A small image classifier, trained from scratch.
Data: trained on abstract colour fields from 500 small random pattern networks, 203450 training examples, 25.2 epochs.
Rows from block 4 of a small image classifier, named by matrix and row number. Rows with one number belong to one neuron. Each number is 500 + 25 x the weight over its row's rms, rounded and kept within 0 to 999. All counts start at 0. Numbers have three digits each.
After each neuron's rows are labels from the 100 images, of 14976, where the neuron reaches its highest value: "strongest on" is what is common among them; "colour at peak" is the nearest of a few named colours to the mean colour under the peak. Only what is clearly more common there than usual is listed. The data: abstract colour fields from 500 small random pattern networks. In brackets: how many of the 100.
# fc1: MLP up (model.blocks.4.mlp.fc1.weight, 1024x512), inputs 412-511
# fc2: MLP down (model.blocks.4.mlp.fc2.weight, 512x1024, transposed), outputs 412-511

fc1.139:484476516469496495522480439513498508480499494523531488475523497518533499503518503467501507524514496466516515503507520462498515461528498505518518470485487442462500514488509520460507563493507485510475501532513474470501508531522485465484498500505506553514501517465515539487517479466488484479491469493477
fc2.139:474527494516555483467479468503492491537503505499517487477512510494486509536492492465470505495506450528478482492501515493497491478507541502487472507504514477515457552499484508513506505517505477522502481494503517479496553472538494489497504468554463512517451506486509493440534527518508505498491456464490
strongest on: dark (79)
colour at peak: brown (36)

fc1.660:505498541529496501461492426497509514522469502543465535477440500534514496546514498512543490496492512524470514463522495495487515494505496483463519502534507498540458481491523483533557491495518487502488526494494515497542497489495529509508522488488518512518526511533485483492474492519546549521486438521490
fc2.660:518490479550483500500529541531502498483469458489524534489516489498519485490499511508527505469493529507543490554498488482505501522478495514516504525482488491436525494550520533501483432473474512516497497483502486574492518486505455527531447538532512466480473479498533496518531501491484499513516537471526
strongest on: dark (52); smooth (33)
colour at peak: brown (38)

fc1.650:514512508483504490496563527466461499545520484483476494498513532510487525497508455502481533551532491477497487490482486545485466522511490478497475494508592513526495492454473479486528501508468483459507516525528514484513449455516495539484569543550508475489531464540525465468484494518559518490513488475519
fc2.650:442511505494480548507489496477511521532537463515517512521492458514543481523525500507466503461479482495478481474464474488502487459524527484509506475466480475480502535500498499481464521475499506480486488481424482506499550518509527534495485461460517495524457521492466498491491476506520507481474497493502
strongest on: fine detail (54)
colour at peak: grey (65)

fc1.309:451441497539535510486521485460486560508545527506464519494514494505485499491499541503482477474492499474518474498493489468516528495534469478491507520527500495532460494509504487512498527495489485546423497493528478500495508501546557484475477507512512484486524460482485505497538525518497485527573492528539
fc2.309:537514526511467503503518513502465560512504513503532555482480509483554514479471535504528489542507526483517483549493454530490516471520513499512474528469512502517487499503480467501527515527475515453498518474525490454518545521524468473520525496454469468514485506579492544522563482512500472522470532483491
strongest on: mostly red (44); bright (43)
colour at peak: pink (35)

fc1.175:509502484494510519480457469525490523522500530495516532493487513509512504502505475523516479506535469503533517486542479521476466494462501501494513487483484512549496501493531478471521481482485488535464546551487495493528469529526536508503486464510544479452468471523528512507470530533501475538517511485517
fc2.175:493476511480486503507532485557517506496497490500482513519511523525532534540497560513514500500519518500480482460515505445503478514533525515463522483533476512492511459498466516512521546527537484508489477482484500492507506489525472488566534507493454508522551539468472517521523476444506551452482545529507
strongest on: mostly red (35); smooth (30)
colour at peak: purple (37)

fc1.435:508513523531527500521496468535501502522523519499498508469515536471519459509477521551524507522522506484545510521563451463484566522505491513512514506459469462515480497479506532494495489499491503475465521479510561528482506535488553544522489525507535446528505484502490479504512514484487537536500481544500
fc2.435:572472499503524533497483516532502482472503477487503509462499537503490513516479464543512483460510510490543488478522473495504429501507540498485466512490471527552510527523447489486506500513517495484492466481479493493453489491499534512506490474509496513466505476490487489502504483532454485540517521520496
strongest on: mostly red (36)
colour at peak: pink (28)

fc1.572:494483489518490485516551511519481517536503539512503479506484506471496490491496507516480565517473519537474520520512534456442531487464548460433525515520511500498501473499455497480504551512466475478495496514491534482477506502509475520520526463523485485525519541472505523503462544470500479472505482497461
fc2.572:472522495530508543522529515465555513490492479535496507508542492534471509507510481510504576504488531500454514497495521513507535556519514490484510510509465528486482522530517485502511528464513546472499510554546494505488508528475538477479475497476524541498529485459509495490522494506508462503486508479517
strongest on: smooth (31)
colour at peak: blue (26)

fc1.623:495463475500528507504460502505560487503516478571513499480495487538556520483476460509494460479520484502499501474528510515494498463472502510502549450469456493504509519454504475475500521500499499495491495504492551523491517552529527522487513484473485535532481504484474508539511498497505513503479513494508
fc2.623:511456456525502474531478500510508479444475524498493506532486509509506487454487501489494494519514485516535521445530484505515470487515467487455494507515498437499491494522486532537507496506531503503513540516523507528459548535475495502506464505513503481487497510509475479474494480538492463546476544491521
strongest on: mostly blue (37); smooth (35)
colour at peak: blue (33)

fc1.5:463474542519547537442544507490490532506506523477507522496500526498502489524482504503487496514522506534527487470500476523496521509525496484513477520492512504543487518466506484539530502555483486514448535479532506509507495474497529494466515460488509478494495476500451520505518535523506496520564463533522
fc2.5:516487550510532509477527522481528518508518512490515552499541522471506488499500514488473527502507531496514467492511507501465495555503503479504508525494523570507536470553539519497440500514498469489471502536528520517457510488487484534478501495517489451495538494504505513507539489514482485523520533499483
strongest on: fine detail (47)
colour at peak: grey (68)

fc1.160:505471513493509463503496482462507526484509526509482473487541487478493507522502502480497539514516500482516451475480521494519487526479517491515489511481496489538505447495501508526511519493502512473512479508510486478480514482510552444475499465535493499471489488495476527481487512515470479465496488457497
fc2.160:494477494455457508514485526486460518505504565472480531539525496465515506505508474531513496551425545517482508486539484469515505490456496512518508489482501498519464454505543500487456493502524485465478456488482503519487486468488518517512485503511511473501459503467491492511510495513475542510520528508551
strongest on: fine detail (68)
colour at peak: grey (64)

fc1.372:464506509544491514495503490522506497489538492535517510469528507490518508497482492490517533513513507500500505526506499502492539448465513507506519479459500504552473499495478516517553503507515465496473518491483541533512498498483541471462540515446549479554502506504505498489525503475571510512478500522524
fc2.372:464515470492517518522499496457492460501505496488519495467489510422485526481479536473512492473549507499476503506478485457543455526460479513476498489447505554528451503532510502498500532498513504479471510474488514465526494514484512539477518497457525466528503526491513516514521446469498508535543521519517
strongest on: mostly red (33); bright (32)
colour at peak: pink (28)

fc1.764:488524497516549523540509469459506470479496495551509495499487526524513476505545525503510517479511508529518493450530515489529566523468491505536492499499476483492493480477504489481495498510541535474481510492445493527501501504501513474504498505526522541517541493463494458484488499501477486529455521509475
fc2.764:505458495514557477515516480466507471515550445489474540453461499514504488514488489525473490461437468467485469490458491487499441484509507538442501486519503520550520503454495509477493471446476488489494493509475517474483530468524470495515485455512482519497490498489459489511497504505474551473448517532475
strongest on: dark (64)
colour at peak: brown (33)

fc1.205:482494522528502521486535478486540468518512541542441522487456553532486448519517512522489548489486504490518462485489519467505546543489514506509530521490504487515496441486490459531485499460531489501477500521475514535486495471529525534504528485514536509549522533489485453485507531517545534510472451501465
fc2.205:499493483479559529474538502463485470470543454498458487502510459540504508433512506490478477507493494501496553510447487495481448480488467456505465507545469511500467493484481489528541522474481516490518534517517461488506487462502501504494497511476511476487461517473454498516500540522517512475508517490474
strongest on: dark (54)
colour at peak: brown (27)

fc1.129:513498502485442477469486490489515518528501543453458513503539534517520493533499515551498528513478473536523492447475560474505522486528529515491489509525539502527466476521505503549560506464490494476502540500520506464496469481529572483503470565537518512466471503517496489498518478510537567490480486469529
fc2.129:515487505470467485454501479485495504481507531514564514500505517525491511502495516470507463454475466507490483492477491476528509559528492507506491487488516522559520486497475516461493507513503539498539459474521487506473494505508477511503532502529489465478508511509499531526464478508559497465487511487526
strongest on: dark (58); mostly green (53); smooth (44)
colour at peak: green (34)

fc1.88:552484492496524487461502444510472497506494469481494516481509504485541506536512517515540487528500500524498516461539496541457542555507524497468490503506516486526496521489483469501558493507514502527476540507532515497517486512519532518536485487527522457494509461502504493470477509514473510515526491517523
fc2.88:502505479507503519490523513502496493550461494524514510498532519515523512472499474496493524471517473554545528505522530513545490495505525500565503525498510545478518483504506488482531512499472495493545500504536515512493493486533542536482513487480525538545499465553504520537509531480547474513473467504491
strongest on: mostly blue (53)
colour at peak: blue (30)

fc1.387:494514459487486496505530512516509495515484463498561512517567466474484533509515471509460529511496530523450462517496465494503501490541495460498477507484518505524479490481470521506485516519513520478504494512542474513458498530525556498436470539465489494487497536471519506491523484543511471499508508500509
fc2.387:486455469471455491481468508531568467523560539498530504527517514498479530488480503493508486474532501519525518494486566527511482517474529545493493510516526517560515536486508545476546525505499510492516481510542516514495522491484512478505521509488492544509484524540488507501488522437526445476499511504513
strongest on: smooth (36); mostly blue (35)
colour at peak: purple (52)

fc1.498:510492536533468505460491454502544499505516529507466537485497529501527456540486462512500471535510505533484504491539475506476454492504505510541514547463503471516491527533515462517481479507493460510500518501532512506485512489474498519476486526493517442484481508500496499511546513541494533511501476519491
fc2.498:477495531507525513479518455473483496511486572506490483500465499524515480517561550500504498516497443467560542525552519463506435474536524486491528508519495519455478514522500523517481506454483489518476529512515507478496501471521499469482495495489457496516511498538475493514524511489495488493528530503486
strongest on: mostly red (63); bright (60); smooth (35)
colour at peak: pink (39); purple (31)

fc1.47:507493506485515479483536488510444492509497516499511480488512519459482478502514507499483486511492524548492515484511520517485499445511506520528521541534514502475483493487540507522484515520493503527500467492534475514483510507484503474474475450485427596488505513471492519510545518538516468480471512486443
fc2.47:492492539533486496494453474521531483501521489505533490480492474517497501546484514533489466492471463450520484509482463499548467535506508520525512466485467483476530530501504482491491458498494498513457482500486541492532497509476512491549503502499499452502513504493527487520485480502491519545516504499502
strongest on: dark (36)
colour at peak: pink (25)

fc1.178:502510493514483489530504494505515519482506509502470509525510510515480492530488490499481555489481465475535483447460565500503489489513537502477531500507500454492498474476467467481537512506513491506524499527495539475485490478519562508521504468548493537505437498496521485525523503536562493477487446448491
fc2.178:519496495493453501468552501504478535473524480497546459534533514513481457517496481489480508481535520514476484497520496470486517485525469525506477493550460472495492486451532499517486505562495481529487473484511452486523451509506530464535478482483500467487514490512519492532480504517475499490524470503472
strongest on: bright (44)
colour at peak: cyan (28)

fc1.162:549493535489488495477503488534510509441504516531484479493522489512526515519517462483519457501530494475459530455481490503462466489519486500526498504473476470537525491490536487515513498499522488495497512493512475497499513475454524491459554525526476504510492479472506518496492488496446484509514521529489
fc2.162:485499542469533517512502504520512542486506496489561497512525464515561524517484450491497475522476487479507494534552493470521500538491517512468489467464537513502497539524487498515494503482464489474477487491438511528513489495488517524527471499479537474530504499475526476489506543492466514533521550523522
strongest on: dark (43)
colour at peak: brown (28)

fc1.39:458496502498469535482487503491539517477493494540466535481491487481503520502517494505475503508473504476475468515465501492483454517505454509506541500510537504545504504509568504530528513477461493519434553487495478497521544543497471496467485545500512506486502534521483508460483458554540487511532536554526
fc2.39:519503480496538483505501473596490509453519429511492462509467485474500505470471478519459471488490526463466521481509492495471522486530450463485468520502500553499518503470514529521472539474492504479495527473521462490529533510469468487496512539550517488519506522519545491474488525524467445542515477528483
strongest on: fine detail (76)
colour at peak: grey (73)

fc1.599:463493522489533490496526509565488491462493454498528474513471542452469500509491496487463491513480502525451469492496545455519485487560537535453487492462493507459490512477499492469462528475480504520526483463523491532468498474508469515443524494465516425523512523469488534492510487513500483480479478460485
fc2.599:515529523500518480483507491466524467512526528486522561507511539521485471498505504499509478502484492494510553505532520516525476498472506544533486474496526470529497490516512507542479460530497530502521471509529487494472480533514504477549448503499497461451506522544486464486498487535523526491513467542518
strongest on: smooth (63); bright (61); mostly blue (52)
colour at peak: pink (40); purple (29)

fc1.490:502515510549530544491510456490456470505503498501446491510516524488482521492515480438497511468524475493458518503523525528503501495548481523545501507523513483474458441480475477502506533531519452473516519489449486504516512485499553513452514495490506512562576491467471563469539532498548461505500493500481
fc2.490:478462478508483468499527510493549552504504484496533455520507485490504515523481502479488514477463477455490519533516475531524502515500478486435502490496477480533522534488468496471489536504440532540526490505494564497490517521456510475511507490490508550542489536502493461544503522499491523495507474503486
strongest on: mostly red (53)
colour at peak: brown (30)

fc1.401:468486499565493531493511504524533474519471463496516541466545556495472505463509494515494505553492497513523467493493485514529510518476521523505519527486543496494453464482516476495492474474489483525516509460513500552485493523534449534478513459486501490518502512509493516456488512499505487535505488515491
fc2.401:525517474480473499492538532501491499523496493535499489518473508476502527483483486488531536511498522494537542500497573497491494499494526521502540502547552496496487506503503454482504500474468528478507458537509530487474514454554484512542533530528532531531514534522564470538466504492498513496523516542471
strongest on: mostly blue (66)
colour at peak: blue (26)

fc1.275:460486494519487484485493498506547500479504510528502511470482506479494522530520486504475490493489588483515502483456544498428482508462508516496525490517516480555538474480518460493520510488499486518454542531510492542488495520500482483508490487499502512498505517495514490490473493503502467531512518514480
fc2.275:516506524489538512544495524540520502468476481507519505521504492483517498515475473536532508516474528508511541510473530531504496524532497565507486488481504496535524518500550519504523527501547532471561514492509460491525553525467489517496543532543517511508555551500541502501513478509517489497488505495488
strongest on: fine detail (37)
colour at peak: grey (62)

fc1.79:492488508473516488485498501504489543518542547520482460498513558460499520524450471534490462533516498510484528523542501523496524507479500547481499498501504490505548559457518456466509541500469488464507494502483506468463486474465510477471490454515500476524458512505505512533500498477517507498475507503470
fc2.79:467479558476488542472474495508486449498513523455464506510508481490516476507565536501507471513471519499488506473523549490541525524530524502543493484452466468452502476502518493469481510517517484524493463523475486478526505499466507499543519548454473479510506531533492456485543484502506481490473491475537
strongest on: smooth (78); mostly blue (46)
colour at peak: purple (53)

fc1.731:505506463508527501472485453521483512485524547524484534499510505492531477499498476473497546521521532481537478478509487517526520524490499477477510516514509461539486490485528440499474476469497438495484506539529527533442494493505517561472474468496528489510509473509491450514513487509426532507481534549530
fc2.731:513550478496497529511515510505477494488513510525424448486491473509504493462544484487520475441485451538497491504526494501477483423539517501476511505454429474502468535452483498486520492524539530552491502502480473502464452497520507481501533502456513500488503494494478515525509516519467482496504504550468
strongest on: mostly red (48)
colour at peak: yellow (25)

fc1.683:481480512507502480481485496435516538500525475520476501486573482494531490487480502541492486509562502484546476499506501550453534459493464477489513490518526473517490489504509475487484489507501555496471498480498536482463505490536536500470533478480481472561474465486540482506510554533462494507545474494492
fc2.683:466501460454490475519475486481484534514482503531517498517476507513509519544456463500469492514523518521510511534506492448546520484483506502515431495459487512518495482523522476483488506471517464467510540479493499509495509503486454487499543511517536525474488500530506500461527488481465487497467507505486
strongest on: dark (54); smooth (39); mostly green (35)
colour at peak: green (33)

fc1.566:493485504516501482504482472490504524499534511506488492516522506490518525513504510525468495457481449466504473517493485502488537524512445472519539504509518495492536523493489512477479529522508506519508515496516526486499528541487515506526470481493479545502434519486496527508529479500503536483509514513504
fc2.566:468498483470499498480488502495525486458467551467451494482499508556480445510502526494481496533467467490499525516479494543483462488453510513542484527492518496479512514434520498523481511511474501485450477516490509495504457497516489523504485528533509445539513504472486500470490525512493497516525496512512
strongest on: dark (39)
colour at peak: green (32)

fc1.17:479505496570499503498474492529488512459475478530528547519455477513533493525494486540490471517512529500495491466521516503523519507493510508476507509499491501544511463525580502496485490448479535495485576473509501492509533534484485487501472517517534514478468515473512478447468484530468502542528498499472
fc2.17:489521501515525515493453474543503493500516492461466464532498512505478525481519533540517496518460497495468521456460516488469518517515497484511505469452460469458468515508473531522560542494502485459478537480520515483538488523532479514500476512501501530511547499507496507514504516526527521502451526561558
strongest on: fine detail (37)
colour at peak: grey (64)

fc1.726:480486525498468536528493524521488488506524484509501474491531552450481486492520513501485496516471487547484508525511488452518499494467501523527501508462541489484529489515476512494520523523489497497503475498553505494488540525480485489503528526479475480515455508492498515494498489491481459476513489489503
fc2.726:471538445515493493469528499523538481522474506544503486493501479447533469506540515529497486500489533482492521487529517488509502491483460501484524505533484521499508488505507527536511526470480496486479486480549490468484519514522482449485460521509502485490503537481540495465522509467510488471506513517468
strongest on: mostly blue (75)
colour at peak: purple (44)

fc1.222:483460491520459502507517518493524506489497494511478540474492509466542519528462494513512506489496460437500512466504505502524544489506501467502518501456479473542477498471513497509494498505526460504486520496477494517517477535487467495510539512502502523540513500486462490508503492482429526522482512541507
fc2.222:478535496505520503524561510470483520483533514521541516513487485484487528518510504508533525512525525537457537499474517465479498503507540494479494469531509512521467465513491525522501538516477495492495559524467493484519480500500486481494469511511504553491468531432496503524492569514520514468509484507482
strongest on: mostly green (73); dark (48)
colour at peak: green (50)

fc1.174:511515438510548488472491519522508476522505503486450504500512510487518441509474508480506478487544527531516559452506490528500514530475536499533485519489487488486490495455509496479480522495517511443491506472539502489482485483527557494424463464499488507542519491500488468529515496493460522528501538513495
fc2.174:534504525527502485531527504502481457486534467466500506498507507471497515459554485502492487501507472510470465500532485521495530518560535498483539487488455472523508484514507486476510489511503491551481510491480497516526472478490507480498469515494484495493484514535467477494488518500474520468526490521516
strongest on: mostly blue (58)
colour at peak: cyan (34)

fc1.53:523517541492496491474486449472498480468524510507509499473519474514487485522568474510538464496534527513435532457465511503516529536513453471515505504486483468512500532488499500463525476528533506532493480536505468498525494472477544512528486492470504422488477466442545500465476492506456522491493436477504
fc2.53:514478506523501481468480484542532523492498513515450499498454495509503491503422474468492508490516448467522475512495457528509508449512497514477505515506536506509505525510501457496491494475510492504463491494540506472494507534494466484455512496480472566524464512508473504507498500497512469478481529479524
strongest on: bright (70); mostly red (47)
colour at peak: pink (27)

fc1.562:541430473490453491479502529529473508496535507524477502478473451503515478503522466511501486485538557482499472493505481496503474499440486453513488497501480488526555506502550500484447533490491492496475519535463528496488488537531507478508484509497485551550479480490476486541520505480482517480489541486497
fc2.562:531533528537468489467532506513483481541485549488495498460522551499471516492453477485505502511555543469532515525513531548508479495469507523533508474517511484515524492527472439541473452524461517466519524522503490477515493506519514501505492475522513455501514510541519529514504497547499551482538476475496
strongest on: mostly green (63); smooth (29)
colour at peak: green (32)

fc1.316:509506480508536533511519496531467458437525445494542474498511522469507511498529490480519487512457483524499503462536511513461497522465508512498480498471490495499520535451497520504535527531540528511512526483518479529515478495459496470479488505529472548502511492481505490467512473516443491518492499479473
fc2.316:500470470472502477527502501523503505531510468493477513452477495513526501557505471515496499494491515461519484492521527483524540516506530502506486489525464508516527514486519504493502427489486514482436504539526525481488503534523493531515518527481488496514483470497485493497507550505510533478457541510490
strongest on: dark (44); smooth (28)
colour at peak: green (28)

fc1.467:512522532490492526548497421508465501531494491505532470523518507489469518539508497504489558495525519492490505471556491504516555491518505515473491527467481487455478508462474504470493559489558511493487511478435532475460535500497536497452506509520510500534447535450507522502507493509457471497466506499512
fc2.467:476536532509510494516501460497523497413527473532493493480496530521451522538497499476494521482487475512481485531433508488534550458520462480482495520514507517480490504466498487509529464494520503512508477518537500549505528465489465476479569492521475507505510494528538527474481510456478517518477476447498
strongest on: mostly blue (63)
colour at peak: cyan (30)

fc1.120:533504489493502507475561441550514476532504478519507472505504481479483480506516511502506507493515474497552473524522536495474453481490489495534500499493545507463519484493508490455494514468520477509495518519528473528475531491487483526528462548557490486491492534509547530499528517492484490496493494483489
fc2.120:520448440478547462481544509537518442503477502498517525474523525471484501487513521490472512491478550476485521483509533496511503492495515468534507474525455520482529469491495527488487506513484503516471469513473476500478490504493515499497492505471478530558514462472493474482528477495502470468504513512481
strongest on: mostly red (74); smooth (35)
colour at peak: yellow (27)

fc1.475:473488509492477512515504492473499483527508485552509489504485486484513529498523426509446473491538498496450472523463514482519471478486483559472470505472519494513505471479537484483484508481485530508493500534522514487489525458483497532498501497570528526478476501504530497517503545482558520477494506484474
fc2.475:464505458574480496509491433530508481493503495505515493518482501513505502509509499454472498508545494484490513478528500522492459509512457531461449493493491490490464462482448510483470509514521461499504518553506472506491501512465489520476502537502454512472527490512523496503501517530477475526515485515508
strongest on: mostly blue (55); smooth (38)
colour at peak: blue (50)

fc1.413:506501552510503521482501518530554498467481477494507522453513477492506482509532484482476510514474537499468505475466488476495485476482524491505544478454492496497496479481497494483463503500548506533493499492534538516513487494543506462475537465449493472495482504488503493497468490496502501488488484540540
fc2.413:497473492525501445463503479506490460500519526485499530446503493497512512501461523492510490512475512488503480489491539482537487520534510515509494468494508501529536474486528507526500549522544493500465474539493543527490520484490490488540515507500491494492529533484519457470504439510514478474469528456535
strongest on: bright (33)
colour at peak: pink (25)

fc1.296:519489498549472478504523479531479520510533479491450514500497486502546485464506552513503487548494537537498503484496513502501504494508497465515564529523536442523504446520491500500527493534492479485487524477526483490543495532518510538507485516484495485507546513466495490481503484512491530504519522542517
fc2.296:517524480469441523489478503532525494511509530535559477514474504481529522495473462470536496505507523489451472448542498513485487473487503514535461485477511478442487505519459485505480502510507511482527488462520524518474463467474479508491520487487471512495531475516510495535498487457494492493486516485504
strongest on: smooth (31)
colour at peak: cyan (33)

fc1.284:486499527486490509531493502536483522484505499482525490486526438522477534538551513482448547509486499483480497507512521482456512515512514461470493515452495498485468526502509489486486563527527529542474530532502533491501506499508488513471519521504502520500479482499506542539469501507457428491493459500486
fc2.284:503517525441496486535504478511524504499536524518493476467497491470505455489571506530512499528525512461512500460502466501493518483527489480504461452477496455501482481417497512520562456518520498513429481527501461472505534511507479499497524509539470515467496514501515522455485476490518518481491461472479
strongest on: mostly blue (93); smooth (30); dark (29)
colour at peak: blue (38); purple (31)

fc1.108:504497527525502536535501470452567546483542498521470482517481453521487502528488516505464490466452486481471488506494500500488542463501489508510481455500499464498522469518535516489517497470527509536523463546483437540498512505501516516462490514522530498506539493506520499493518513479523532471488498509485
fc2.108:490532501510486497475447513509437502518464493494525504514500515492522475423510500492519459518501486515513476486519491484468458479536516509501515522490481463469511481505479478487489461490476485475444509466519471487472483479503493457497479501501479506464483482484507467485502489517475506516495475483503
strongest on: mostly red (57); bright (42); smooth (27)
colour at peak: yellow (55)